Weights of a small CTC audio transcriber: 3600 steps, 8.8 epochs.
Rows from block 5 of a small CTC audio transcriber, named by matrix and row number. Rows with one number belong to one neuron. Each number is 128 + 24 x the weight over its row's rms, rounded and kept within 0 to 255. All counts start at 0. Numbers have three digits each.
After each neuron's rows are labels from the 100 clips, of 14976, where the neuron reaches its highest value: "loudest band" is the band of the loudest frequency at the time of the peak. Only what is clearly more common there than usual is listed. The data: two synthetic voices taking turns or overlapping, over music, noise or silence.
# fc1: first MLP up (model.blocks.5.ff1.fc1.weight, 576x192), inputs 0-191
# fc2: first MLP down (model.blocks.5.ff1.fc2.weight, 192x576, transposed), outputs 0-191

fc1.286:162110160126136148119121134129087108128128132109123101135151128146169136117125127118127131150121135051140151122114128121128125073130133129128126131152141074133100116065139128120162131128128122125150164150162138145132066127127104126158133200102167122129128136127119134117162138144169130139148141105154131140126103104102115130104172126107200133176171128170141114080113105140110141122113088115103173107129112130168118120156146128120133101105141166128123125127149134128137076135105170120128116128107173123133123140147103110156199137136124033140120124128129140150106107124125142104
fc2.286:129127153132145120132128157166108128123123086134101148128140138134145121131117132110128127129128128135133141129171200143140132109120130130110128121134128141152123124117131135067224128145154129131213108128126127152134134132144161146126120122151174128124135123129129129143117128138142120128110129130140119132097128128128129063091177129094128128126131150201127095121124066132132133123081074126129130122143100133128119147146078162123114124101117186120098128134128070128180132126123139125123128128116167158139107127129121128128180148142127037094124130128172140170140128084125141124
loudest band: 250 to 500 Hz

fc1.416:051137125164179160126138101116131107128121126127149126096177150135150136117131108131087151105127129092137108081123128078114107128125180176096132103126101141142114129102128083118159109116034128097098126120131141129125163139128105158116105146139113098135128134076098109128130135126146089120130111128130124127112158141127063112128114126128095164127128155135134119127136143130128122116084139136119158093158148144121140110097129157118069155128106125127163111116127125124131128109121132135129151161145101091101117128104140173130049119133129194141108103114118103130127124079133133156
fc2.416:131127094121119149075005126124120109126124131143129196078127113136128147134097130128087201115168128103114122043123157128130136128142118128120128132128121134130125123126128128113128119128128141129127135129125129142128128127129122127121182129067122096128130180067112140132087153137102078078129091101153129146128121155127123128130128129111128130128128129128121129130122128185128128131139132129140161124129123141147146123119132174123128129123120107097128128131129128128118122139114128128189100129128128129123128106126133128123124114129205129166078126128116097128100184125128203128
loudest band: 250 to 500 Hz

fc1.162:127146162151105135151097117136162137128047129128146164131176131131130052161153133129136125063116194122096130133128161185105118083119128084123128124135136120129127133145158076119128136091146130116116138114126112143127106136124127106120128161112194120140122130144124146112134121119126127101127119135123128115090153137141118159123129122121135094128128134127125120173103109127056143130093185111129111130142062098110111137113138158118094129128101106129130073124158130125128147139133126125133198127129130140102132134128141048078151137133122126124119102125128093151132128145092127123
fc2.162:141132112104130131128127104127149129086114128144129128132128175125127140129141128128119135133127134129126140132128146127092125128139168133133115128202215118126127128106199116127128128128132131110056091133129104128107153139129026078127116123128129128138107124128119128115110128126125087128086114127119139095128178130026119128128128123126125129127130128125129128129110107128129134129116125126086128154161130128119179128131131128120128128110128041159134110131130130137199131124121128119118098128131135128128131127120145127128190138074118142128122132125134139117083054141116099103
loudest band: 4000 to 8000 Hz

fc1.288:114127098126154101115131082134128129069112145131174128145143179174133141144153129057040179136146178123130088128164112133142094138126110147126068115150125108173122162131101119137145112122160133123108132138100138086140160158133134148152145151126085122095130141163123124062131128127107151133155124120124127129125153097136111127154148128133163128155119173146173125139128135097070129155131129123176096125114129105149131148120113116128136121120136135155135098156146134129121135146143160089130124107123122130141149128118170136119136131134149089177096152156131173158155123107151118143
fc2.288:131116127128150118127132120097195125122128171181124102112126136111154117142167128126137128126112105164133164143048127072128085122147118127166128128124130127151125117160143123101125129106124128132130144114128124117128132156155172148134114150090121191129140122205131128118118157170127132125142125162123101063119125198153120100197116135134091128130125106118129098127128136136076105134111127166125139125107132129141131127123128093118156134122116125111130126159122126130063135124168135151115122128087092124121150123123088129127126091126139104157132122127137110074079093112072107145
loudest band: 4000 to 8000 Hz

fc1.255:124138128128128122160119143137124118128084129133153142105147097086125103171128150117155126071122126145128121140090124121118174125152147090153126130114129123144148128101148076120173102103128162122128094047125125164126117175096126128095091139126083131151134160129140133118143121137122126093106130101123126138130132130136133134118171174128146177059164119106101127130137132116127119065048155129128121124159113127127129129128111073123110136141144127124128130128049123085152107135142153096127118107113136147126150127057103089115133143157115173118112130124127086130140124147131132131
fc2.255:128167113142131133151144135158133136132129122126115142133128126112133127127119122142160129120127092147142090127118129138123133135127125072105127128092152149071153109122131129133125138121129112108127131105229133126126131122125131127127128126153120084104128120128102155100140127170110101128100135132135134163126115098135125133115116128127128131132125128146127131112137151128179126129130107111118131058171128131129118137128157090127129126127109099133152084126138129139128147127000124069186128132132128128121128113145160106209132129125129103119124133129137132126170130115136178131
loudest band: 4000 to 8000 Hz

fc1.281:131151117166121080127188121125129118110110160147096105149129120103124102115133174111094128123108135143136140129205128065086159124121125106110130111109130155078141127127151150135114132087104131121116131160149126124129115116114128130151160130063141134112106152118112110121119148131113129149134127134128124128119148144131109137110101126164133147115134132043128110121132120121137126126126111128116154142133157128129126067116136143139159136120106129100152100127208167125119128132127138164107110141104124130193109193095097117104116128157136129141128099123161116078128136197178168107
fc2.281:119183090124122130125162128144087083130119128146127138117112094114132169117181069129129130118124133122125128122110125152126154135092075129154143126141128151115104102122147166123128102128165138114105121128079127127126172118157144141123150127128119178129155128089124134132128109091123134112104128128141126163113128121132123115132102128154139127129074161127090125119086128126151126093115128114212115129156131137127129150124126126150128127171120103124135124132116110111135079150114142097120135142128152084194156101137146128130111139200165132126187134128081124204080132154128147180
loudest band: 250 to 500 Hz

fc1.526:135129172122146121140104202204116128143124124127128122072175154165108152132118193127091125106128128175133118125107130142121099102133110119169124123095135141169100129126093128118176198127138099127111134086116122093129131126160121076131133129167127135114125133132125108119117118148153128102082153131160150138154127125102135146137167131154164151130125180124125136125113124154100118109115128127129113095091130068108113097131128143126118131104136153088132116130139130156127089129134193128132109144151144123065097129139158127061130144159119142133133145089134139136116134101129134133
fc2.526:108126127086127118131121137126146128130190129118134127128127091153038128128162129171133139129130121133128127128128174165131119124141134121108119139100129128121108129120127160113128098135122129102165128134148122127104129185148125128128059118127128120128128125105129120135123112128123121128132120126072125126128122101127135191102114133131119125134130129185126086118127129126128148159169131138074100024126151124110137132092137128120127146127127153125060140135128138129169128075188128127115130109128125147139128091140162133124080150127126114128129127128195128142057128182126177135
loudest band: 2000 to 4000 Hz

fc1.252:126134118128147107136123142126100138085132129144124165151125144120173128159122128100121127106132127134161127100191111132137128082164133096128134127127129126102126126128127176121130145185192123127125117121201088128164126123133105128133139129128128100088112097089112074077125131127087130128126144150139159137109130145127070123096123102139080116154123118085098129159120152134126156119142115165101171134163130117151128134178128133098120149139129136126094064121144130126096122109124149117130157097067103128167145143152078133119108115140127150112132093107194100131125126156137123169
fc2.252:128129120126139129135114129128137135060128121119104169171116121135133120128130105116124128130139128090126127120148131100144130127151131129126120131129130126080089106129125129103140066129108115126149128129081081128128149052133106000127151121144118139097128128138130140079121162111129146096125114117100104202126119141139147126157127129102129128104119137141131095162071121128143153126131137154133128121098128128128155125166122085163128133172147130150126086134145181113125131147134131153160128133156115142109127068120109132086128128125125129124129128128093145158108080140128157108
loudest band: 250 to 500 Hz

fc1.4:127082131128128033079131113144150147128028124138123150120138127137146102135132128130165122135133142127088132100129170124128129126108092116143115115148134125128156137172144130125135136127130128047212127131122128134133125108102102140104127147118128128208130125135138150125140136129119128087077142132126150143130128128108163114130092103139157124071133125128121160176131128133100066124090161127122090121090153139104126148082128117095123121138158124143145134129091136156109108143095111129102127158127133109140112114112128134133123123162123127135105142134088132135089128148137128160
fc2.4:128080127128128128053128128128128128128059163128152139128127128128128128128128128128197107158128127130091128128128186149128128128128128128128128087181129101087132128128128023128128127125111128000128128181109128128128128128128128128128128128128128128128099128145128128126128128128128128125128128128128125188128128128148123128108082128183128132128128127128128138128128128120128116128070129128128128128128128132128128128128134128128128126050128128127128128128117159128128128106128060128092128154128129128128128128128127128130128127134128128127128128129128128128095128128128128129
loudest band: 4000 to 8000 Hz

fc1.445:086107131194167146126146089116155116130135128127089161122120092204130112130099072129136167137128136129100181122139084101135181120138128162131127183146104157130116114155143173121128139135134128088123143127123134151129139136143121130104128187139117128128079128099123118122119114126138139086123119153143119129142115173159110072129051100086143130142099116152140087147128140134124137144128113152138091130138114117128098172167138096129147127120124128119176111138128131128159086156126112122146163129103128167125092130116124105152151093120083133125124170125166116119134138168123120147
fc2.445:127130131125135128128128128128126132125128158108128170111139136255127142127117111130128127128138128132120122133121000095148186113127124156127162221125073127129121131128127199131128114127129078107127128128126158128122127130128124125127128134128068092125128127123138127130126128125123128131127128127133121129128119106127129127130019129125128136128128166126128126128121117129172128141128052129127067120128166115129128130137121129130120128126137124127108129126125121112122102119128121128128130120124129124127147127128132124176123129123128129126117130125127133160129127126117124128
loudest band: 4000 to 8000 Hz

fc1.332:139113115104165112099102076126138128109125175115185134142121070128125131132094128108120150101118122132132144103176128117093135137128102125128104141097105125091138119125125062120104120148137139128138049137119108139130101115128150146087107166127115131066136141127118165139111123160107128137141122173128162193162127131128130075130124128086126143096166134115119154083128128143125120082118093153096145129143118122127121113153134120131128124075126168167174129105206110131135130113088131110170133138113124158119127128082129123123131136115167131103102146132135132083154127141159129133
fc2.332:129135128141129128126125128128133126127133128128160199125128128128129128126129129130238127127128128130132191128133140071123128128128130128128128128106128128129128123128018050128130129127128128128128077128128128128128150187128128128128037128128128140128132123128127128128034140128128128127128128128129164126128128128129128128128127128133128128129127128127125218058146128128128157047128128126129138128101128129150128128128129128128099128128127128128128113128127128115130114128128128128130027139128129130128128128095129128128128124128133129128090127128177089128128125132129113122
loudest band: 4000 to 8000 Hz

fc1.410:123103112132157133129126211090084125132128126127125128125087117111142110141157121098100144157106119129145135078135127152125113159108138114113135127138164137181121083128122113176109127123137128078128080151123106082109143120117156155128089135125134129153144128128128126168128121117128164132137115107126076130147129137134128126153124079129147139182111062142139126133143128127025123165129127138131124117133123089088147162134090158114113129128126130114129113130176129159125085086173086116094085135132090188134127141124126130093132137138162148119130124129138126129141083139125108138
fc2.410:126128132125128106125129128120089128088162132131080128120122146152129113053137131126114139096117128127145172126128129122153125110129138166127122102182100128150125114126122133129135128088130030124131125123152146096133159152128126154121135130126146126129169157131135126211128118131129139133135128074127128132128131175135124072126117129129132141089135129134132042100137137146118110161133127128128128128135146113159129080139166150179127128117125122127128054175126134117173096134122182107123122145089129136112127150104129102136129129128073127191132125135158134130117070127147136125
loudest band: 4000 to 8000 Hz

fc1.452:119101130104120139091126134128130110128114159103132083122105123132146135123128123108135140126151115095125116124128169118053151103126111162124140138096140131124150112128133112117137125163116146129132125128135152146131124111137148113146122163158129128142168124104129132131129118154127144126143191141129181141109141136126128121100149128092128186127123118102075126130119067140135083125113133092113090153130139134148125120176090140059098172134108161138100061134127121125128097120167180130129119132099129127108129065129128127121132123122114075124140159068123072081168068097099126109
fc2.452:128128128141128129129107106137128128136128121115133121128099128128098128128128147094128127128128197132136143128102112127129105076129103123128119106124123137128131128128127129128154126122132129129142141142157128180043128128080143063178049188135127189128127128106128082121163127132104132122129168131177108128188109128153128142092112189129128136131094127131113127093127128127129103131077128129128160187148127122129156146106129146134113128147126130156077128138137097030138112127131158127129126126127128124130128128105128114129127210109134129128126124128129128129128128129128128194
loudest band: 250 to 500 Hz

fc1.532:145117083086127109132120132119128110128062099144126126119106101132130097121133134132100096133129125165201137134166148127123115100126082126132168147098123106080129154095129129094129111130092128131153137122148159110121093090129154135111128134115088156160131135125142135142126125119153128129124126129124127133148143126128121088114092128116197100143128124116138148103120220143128082104095060142122112092121118121130128140123134138127163091109134196104128139099126124134095125126193121177127198135147124186128127126100103118126144132112124121120128133132115102157085127127120154138
fc2.532:129128128096128128127128126123128127128125127129128128128115129130129122128133133130142128127128128128136129128129043128148130128140137129128128128136128128128128139126128056128121128128130128182128128128128129124125128086128129131129128124128128128128128128128128128128065131119134128094128128128129128128120170125133128128127104128128184100128128128122127198118130153128128125129128128128130128103130128129129134128128100128128128128128127255128129124128129128128128128088128128106128128118132129127128124126128069128128128128129128128153135128128116114128128128128128126128
loudest band: 250 to 500 Hz

fc1.273:128143149108127124134127128124158149140222115148128093121124117128119131133137138109147123120093113152131131138097146129181152117130135115120050111173121134178093129131163128135128130094182125140131137079122139123110128150125128140122137137076126121135128132111147174131113121191151131132128129127157114120119140179123136153107169119176125158123189123121095142104130136128158124128131109140113140107126132127128125127128160143135176181131159120124128128104129166148112161119112159155088126138124142154133107163057113146132160127153128126121131139135037074127103124157096115138
fc2.273:153189107150128128128140126118127142127149133132135133094120140113128112154119128158117130124017121124114122113132126075243131128107141134107126056123128126128084127128123115120132126112128131128120121108128129140135129116128134125132122125130143115130047138095143129125134089135220103074132073154126154097121113128109119124126130127126092178128112133146132128130148144160128128132113137119127102136129105131175104127134077120173127127113129150129107096125137128126143127132125130127142093203079136137121112120143091103120140118128120127128127100153128124123088115115128134137
loudest band: 250 to 500 Hz

fc1.465:128114119138142104083167134134115125165132146160157128164127124172122101153127115131132149125091098094079124119121128106121124117129062119122073137111128125124141145122162145115127133102190182126132125106132127178154162121128127136136131122112155155142126141136113136142129129114140114127142139121113090117111122123124116104150111134079112098155128157127135139128159127128134125134096077140120136056106111126124165133190128128105141135183127135184114127072066173141128161177135152124104133174172157126129059128128095126142082130124104140150134124109136086131104154131120124128
fc2.465:141129127128123110142122143121128111086127123128160128082129128126132125115128128130134130128128143138082131173140123126126087119161135092128140134162128129129108121127130159139131134191115157090127128125139123122166154132105199128128200137128131133138124131166141127138139127100175122107129068166164130057127128126113053119139130086159128160125125142119129134102139120127130141107112124171127132216127117121127075118115128128123128129133145129128128106132131132191131129194124146141068125128136136130090129067110131130074118124131080193113133133143133110127142132145127091131
loudest band: 250 to 500 Hz

fc1.507:072124158151116125129129118126089074151148138095110116133154119105115125136160129151127171169168150145125133136132116091127129076128121149109141083128115098141133174113136089180135172128126137123129134118159103137124126134128131113123158166125166154116133092119074131098131145134167118086128119126115132108136154129136092126104128121141081133142109146133124148136077160132116122132034169112129145109133139130092128123130161125168114148122134130121143160125199154131092125103156114106108114169136135125130128169129162142137099123161089136162140092158129151113145166099143079118
fc2.507:129095119124131098100151129100173101129160120139121116128139140152141063133124100129160147099105132133102126133116130128149132128132102131158136060120139076148127124103095110108128126118128127127121104115129091128130107107103075128108139122107163143138122166082130130160153140148136132129122110209154135089175209132134098114117114115156113115129056124139105130120131128092136131133126114112086128126180128133117129178126134155122082110137127074108139113093161161127114113103131092116106127144149123164139130120104162125152124126092172135166127130113073157121112160127156113127
loudest band: 250 to 500 Hz

fc1.298:112132130136126129123130128128130128126153101141106130123128137112140136173123118091130107109129135121100127128115122191068133121129126129121155126180099130140076139104127139128128105118079167130125098131115128155172127135134136176145161112100193076110130109106119135130126155129063126135151141139125153061120122167135196105136168107131112140145135181118130130151130127135128067131101131130189140149128121134118125164135132134115120126042128136129128132134156080147117128129094098127126121130104204126127168142126129130086088125123146149139130138109141128153185126127141128120
fc2.298:132126128131128131128128131128128138127125128128145128128127130123089168126127131113128128199129128137135134128128075149127134142127128127128128124181137128128128130128123199117128128126128230128128128062127128130127130128129128127128128128144127065124133128126127130215128128128059136131130126126128197118128115128131124128125128091127126128131141156125128128145128133110136130172000128192117141159128131165128127128129128128111129130125128130129129130130126128125128064128174128129128129171129186134121166128137163134128128128121128229135129134128128135129127126129128128130
loudest band: 4000 to 8000 Hz

fc1.520:126128146123126120199141144128125142108113128129130149128123117097142172143132065112124119123128121130143129177126121105097114128154141130121128131176157163115127063089112130125066128100130129147082124104162135154122171141118099185141082130128140178124184127119127147127140157128127122111126121144057175120131123140128146110121137123080163135118135146150105093179170173119109123097123131128129130139123108140078133128086149080169105127128128079151172131138170121145117117139110115114126137100104161134101127132137134133189093127089127112129139135132127107107120120135163100121
fc2.520:160097049129133142111078126106112172127128129169127128130125120102096139110111060131127124128136128129127119125128128130149127146131117128134143123128134123125160142129115133148132153114109176118128126158125155132118143118166118076157122141128128130133108122162128154118121124116128083128067127129127122135128118123146128075128155109116128172128168148174078142095209104128122122130118117082127134166101129113125130105127150088150093127130088165209127132142105089166093128124128130123128151127121128088086128128123183138130129128122105153082115131140128170128128131128119138041
loudest band: 4000 to 8000 Hz

fc1.179:128131133129104127053137117111142153128148166116134095119127130128114106145047125063130131129127128073165139097087126092106110096091144128138127128128116145190127128128132180169130132110128137125128127128106088111127132157130151175127113097138148140146128128111098152131128147129122091130108055118142136077141169100111144121129186124097128095131129122132110129095181188136137123115128133116128123096129141157158116130131148097129120123089139155133134118111128146151136170129082134098129128141135114099121140134128101063120130159108094132165115128118121137156194131113128128121
fc2.179:110125126127140161040200099128128162127131129126136130130075130129059129069119160016128128128126131127128120098127126106057127106128127130129131127127131122128093128128113128186133118129128106128130130123189122128170192129128128128154120091128127128147132130130128125160121131129125128128128114123135152121142158117122121138153118132181125132187128125130128127128129201124130148147129128140128125108128127168166128130128128120120128128128127136128063123121131128104176127127127147131127128128128128100071126147096134128132116126053128129128129126062128128160128128127128143128
loudest band: 4000 to 8000 Hz

fc1.227:126110130145096128087144127131151148103134120146134127124121070173138131133111104119109128137118177117126212123115130125148137087123118129137132128198167136130130077122099128097132140211145132120128154129114108133124132109136143165055133145147121128133168145095118122149126127029127110143205145094111134130129128146130125126129158128166129102179127130129118146136168097150179125140113157128126132119127094145129178128137078153126133129123118137135121128116139135113144154147135125128113087147118163130139133125134145118140131134112103130057117123124130124109127133085113117114
fc2.227:129128110184124126121150130128129128125127129126136129128140140128128206126138127127101124126128126127128188129117132128122117133127125130099109129194131128120128003103128128128130128242125131135128128131131126129115130130129126130125133127129132141129141139128123130130128132000131073139129148128128130128127115129127104142120177115165117182128103114126129130150157128130127103126062080134122093129127116127126175126121143175122126150137118128128112140157167129112130128137125124128128143081149109129122086115122128128159128131108131112120128125128127089128129137118124123144
loudest band: 500 to 1000 Hz

fc1.501:128139109121154131139145139134128127125121128139134144117127134114128150124163153074125120146129154131113121122085146115108112125141154129125103135145165126132100101127110137122130131091104111162124109130095134134151120127139129129175130128190213135110139128129122139107116150122058103146140109093126123128103186131098128131128166131133125128125129131102115110144085133123129141106131124167132121142080132154102127113210149097113085136124124129078198128127131125128128175152090123123124127118143147129120124119143074079132140137163145186147126163150139130229128119088143104109
fc2.501:128161082087140132132133161170127123131137128130127141128118126128130096113127126051127155125080127125128042127114135126129103119128129148116129113128133127129119132128130127110127126128132108137127128128067085155128117148132128128122136128187167119082137129156157100091128119137107129128127088139119125078130103129128127127115128112129128123126138137127128142127051129128142126129235110151128131163129130136134128127183118114094128127134081128128161128127105128177066148228128126114142105129139129138096128133128112129128134123121134122115147141128116151209137130130156117093
loudest band: 250 to 500 Hz

fc1.206:118227125128138140124131094093130129108120145162072209128134105160129123138119099131175148137120124155134155133136114128122161123139107151095129129101137171132157129160147127129123111118110128110145055107113140107144127131144172128131100137131123099057124121094134132121123109156122148071158134145169127129124096151128127162128108134131159137120123204132126153139133105143068166064112144129140130144129129124117128133103131089130134166157126131137125136130133130135112133074119120127126159183116148163157173137139120116119143130118109113093089133130127126129157125143112101127
fc2.206:127142123127133132139162123136130181128096160116104255097128126127111131138156110128128114128149127181116172147136127088133139096127127124028127116129130125128123127122121126128140053104104069130157045122126131115118120136128143080136118116131125128128134133108128128125086123149073128067138127131128134136130128127137138139124122123130130090128128128128126128099128125124132137128142154128128105146132141119126106128128121128067090127124130134162127138129128128126127114043109128137105137229127123124125120131129129119126147123120128128117097121129120125116127136130126116133
loudest band: 4000 to 8000 Hz

fc1.229:138153170167138110144118111126140154128143133191128134129121128161142128113126119107123151124094128121123083142125105178165099135117132107192124141135158134132125122132121135096130119136128108149166102117104132124130098130158130141115178138119128138091138121154135129127118137139110088129128162137115128162153135187125134129156128090181136121128170141136069109129145094136123134114108140146117124149126131183148111190085091117205158113131122133095172137126159104159095122136122107143148163152124102156111121100112149107169089110087113132159131135178129091111128130197153132149
fc2.229:128131133110128128128062115111158093179128128127128128129128142129128128152128128140160085132128140193127063129181128177128158128170115128128130127121128128128128078128128130144102129128125130183134120070124129128126049129184102127071128128128127128155128119128128128128128153128128121190038110127128128128116128128129128133128116128128130128133160133128128128105224128079159127128128128130128132128138102130048129129122121162136125128127127142128128128128137104110051128130128128136160090186083128128127123128128088129128127128121129128148096128147128140128129168128128128128
loudest band: 4000 to 8000 Hz

fc1.59:129114129141119092126062154134142128129124137107126143140150102116113121154139143091149125118092112113183148121201126054120113137126119128134140119072121127151158155168167128153123111135096064142138130120129152123157116120110159082129137142123130124223093138118159156121136148133122127121118123135179143129128134129107135116097135159135132121113127087091106109098134108128177122192104127205121130186124128148145120146101124088072124156132116127145101143133154131124140152151138130141138106128119175128138135136131121111130092123135137128130128103092123103168131132136113128135
fc2.59:106122129132128104154029159176048128128098128164141128208117122129064158118135122073128108149105129133181128136154093138128149132027101070153134127128133169145137128153166126129132128119170129144128152092129128126128128141127138128115129118119130127127133092127133123129107156121105135128121148124129139110110130129127134128084107128129138126128126124103140125127131138130156131125171066166130112132110128116127132127104136141112082098142101128186129131127153131145131141149173127128128123131127131128147080129127129122108149104133109134103153124152131150161116196142112112128
loudest band: 250 to 500 Hz

fc1.292:118131128081152097135139170142139143116114123183120098119155115079100120172127130125130197165133128160129123121102123120154123084114177123125105177128180117120129117083129128127161139119141109112147164135124081117134155109097129147124176119064122144136142134125147142181123126127128139159127161132128109102148127136119151132120113140168127116103134185175119181122148138130103162144119118096142148163115130128091140068144098138116097121127123127179131133148139128138118147137136128133167129153114126127128067138117128134206109091120142198117127124146121116128120142121125108121
fc2.292:114160132135105124128133125118048086132130125126127098130100145135129108127128146122194121128121127122145127135128107129153124128140146129128094135120137168128106148136137126136128105128128145135151112123133162124128104135135134143121089124103127139129138157128111104090129191130190131124128119132176087125146127114128184090129070169100120146183177173124130143125151163116129124148127128127134134125146146120054136130126122154129125128071088177080121128184128126123121122137197131106158121093128039125117126129086119122132134123176128130129122129128129127090128128147156080128
loudest band: 2000 to 4000 Hz

fc1.197:128100136126071129153128141127132103085177097124124128136095172120129136121126126142127123139097130127127168157152128133147125113126135128086091140131096109151125107128146126116106100152113123098113120165146138142129133143129195135133121132146140134155134147090145126193211087121073118140073121103121127143136122101138179103132140126128125093129128122141135123136130129124135127131077130154139185116034128128148160138128085134120146127134082126102143099128097115144126135133177171148120128145129126129098147130130090143127125075123141129128133182136129128123132062123158090137
fc2.197:134120133109128122109136128135167175126129086128128128164154118109124121122147126127136099168131141141126151203135126128203093117128139128128125128134143175126124188182128126071136125127047142141126147126102129182143137117113128128138144128103070137122117128137128129098131135134129208194136129127156123127137074071130155206114128130116128130130149129127127128127128109144092125092102127123129153124109144118130124128123130127128080146129115134129128124167117090128128129127199093125127130127129126115127099122128123142130079127120162115128092093129114116167135128128179128142
loudest band: 4000 to 8000 Hz

fc1.418:133132129113139119120131133130131112124148132126129101114110130130134170141157139124129128097115124090199143173128119135090126140125129173162128161109128103121126132128120123089123124127123107126131085128125130130161139129077108135118100155137133137055132116147120108134170122144134145128159077140128102198125128135124108143125127142127090144124151127095124130129123099112130125083130125173125129124121145128095127139104134170076127117121147137140069104119112052062134158123130103135111155135161102120122034135158127111124123172169179104124167156140178089129144121148132126119
fc2.418:129140140126177131103132131113116135130130129128128154126135121157174114128085178156128157125123095144124129127134090074113137127103199057127125148150051126134127128151129021132136114145103167128121123132127127128147124098168118144138129132122110129147189159084151126138143099127113128128129131091178127137121136129153125128126144095137139128176133152129124119130068124127119170124136133059088128163130136122128092128124125134120120128093114195129119101129146141134122085119119149125119109155121135120143125085129175117126123153136133125128156163130121163141121094102152126128
loudest band: 250 to 500 Hz

fc1.294:129151126119150126127173126090128128070160138122108146181142127118179104136129128132131142124143130142148128128108164127088152125094128204128176155124221123186128068162144118123128118130076133128114128126132120128122127111127182174119169089093149130135129178121130157129144146127130141158130121158130153095116140117123129145132123178135119129136134128128113126090131128150125120094129112109078156101126111120086090095152091083107128167172116133127124103127151082133125127131092138117121133148162090144128100128142114163132135129129123116057137125129133122122127124146117128113
fc2.294:137128128128128128128157126125128128013127128128128128128128127128192128139133128136128128139128128129129075128130144128103128128128127128128127128129128128128128128171119128128128127130123128130128128129129128128128128122128128255128128096127130128125123133125157127119128128128128127213129122128126146128128116128071128120128128184129127129128128128126133128128126128136128128128128128128128128128122000131128130128128083130129128137131128129106128128130128128129128128121129128128130125128151128127128128123127128126124132128128128128080129128128158128141128128128128129097
loudest band: 500 to 1000 Hz

fc1.494:158132128135113112112135210120125131127135152132127129177106128105085132164139128103093108132171128142148127124129088111128119128115125140150094115123128133116125089126106089154161107107126121139122121209142111156111115150147126149124128155144139150115135160121128128161128116101142120138132128162135159100126139105149120129161128142115124095133064128129127172130094092128126127146103128091156159102141109153111125129135148137152114118129128131113139130129052175136105121115120146113132102139126095126143120177150140076128121116027087099126113123138122189120070104135155084129
fc2.494:156079097123124146112164196094129184130117133158130175171128131010127138153131174126124123125139155124141129126124128130151126122129118086199151118098153147118111118122130130119128129128143102128130138185200118130114125173128144126094130124127138103170138137129116128125132125104173108159092131131156128153156152128127129112129125127129081129129111132126125125201134137094127109133125126113127081141128067128123138106128169127130127113128137140091126122135138125114093125129090128056135124125128104119134123146125166086140151129119127102131127126131137115129099134131111098093
loudest band: 2000 to 4000 Hz

fc1.567:129135091107129125131135128132107111108094191126120124127134143152165140101092128124108125127114125203129129130123121147128077086110110178171118126107087108127119129116141127162104146128151119083111117139125063119176138132153143096112132132121128126107105166092143129136134173138172119151126128122124114094125126166164120129109121063128125132103104183111133136135110158131128124125135164117146157086113128134072128137141134078175231145110140128123113140134125127132112125142123114179126120103131129136138136139186116130116127145124133177143150131122131156117074132135118130164
fc2.567:123141094092127103128127130095112140134128128132136125116131119128129158125122122143128131130091127118113127138140070115164128163130120102128160118126129107059127171169130128119074128128145133107102156128127127102117062176127182104134064121127108128124127121066129056129129144138144124132126218133128172130144141128153116128117131127149128131125118130128127120122115147128217169127125125088070124135164127125137118129117127127126184133128097126116123113121126081105130128159152127128130131124106075125156126132137106047101127132118128117132162127079140140130138132121092128131
loudest band: 250 to 500 Hz

fc1.113:115111129139126128118162119110143170132127122133144127136129083132131128100141081137131180138118140087123140121099134066119128130128092123151197124068149151166121161135132148053141128175122147132157079141129137119137129120135168130126135148134118172152156161138128126128127093098129135118178133144124137149127117135130154126129159126133128171129142128129192029144137133127130166145124122136116139125086135128210109189157087137115142155147117092139129131137131072129109115127131155132173153138126127146128140129150101128125106128113129122127135169101129119127106153115128144129
fc2.113:153106127125110112111178101129122132063128086129155121125166075130127142126136108104130135138133128140133128129124091170139150121125125186126128133114129128128127136113125150144116141104082090127131126143116116191133096129134066156057176135113139128128124119128133150126136131128162131140173133128143129113124133127128124128128144195029188125150097130114128074127131124128142121111121130108113206098126131146115159123141136126126136131141144127130158095125137113203108117115128200146141137105130128128133128128128143137184117120127187122128129123148104112129119134110133137127
loudest band: 500 to 1000 Hz

fc1.393:119161154086119195136145095092129124128109127150128150110088120132152162153115109110104116129121141131128121128133107124147142155105148130119135133121131115181112113091166146121127128095052130111103125126140136144128132158156160124137129124143123181127132099122135127090165089173143116123118143172143133130117110093125123128133193127125100161160185137127114108151144132130128086087127168129130175131128125121095122141093097106139117131127050133133159125131085130138131165131054129176106115138110051123133126125151151125130126135156123127100109168109123140162128100129129148123
fc2.393:132170068089159214137125126135143129102159181126129128133131120126104180184134111129128200199143188142167127115119129127128141130125125109125112135166141100130118121140135139128115132127124128124144128145116128133124030116128147126063142126119104122102123128131127118102128134137131171128128104138128120138124118128119125134114140129097125127128128123134154138039127034095167157128129118098128135127160107110135158137118128111070094132165128135135125164128126128075141128127110146153125146134114111125127119130125136129140121128097122123118129161135096123129139127128111128131
loudest band: 4000 to 8000 Hz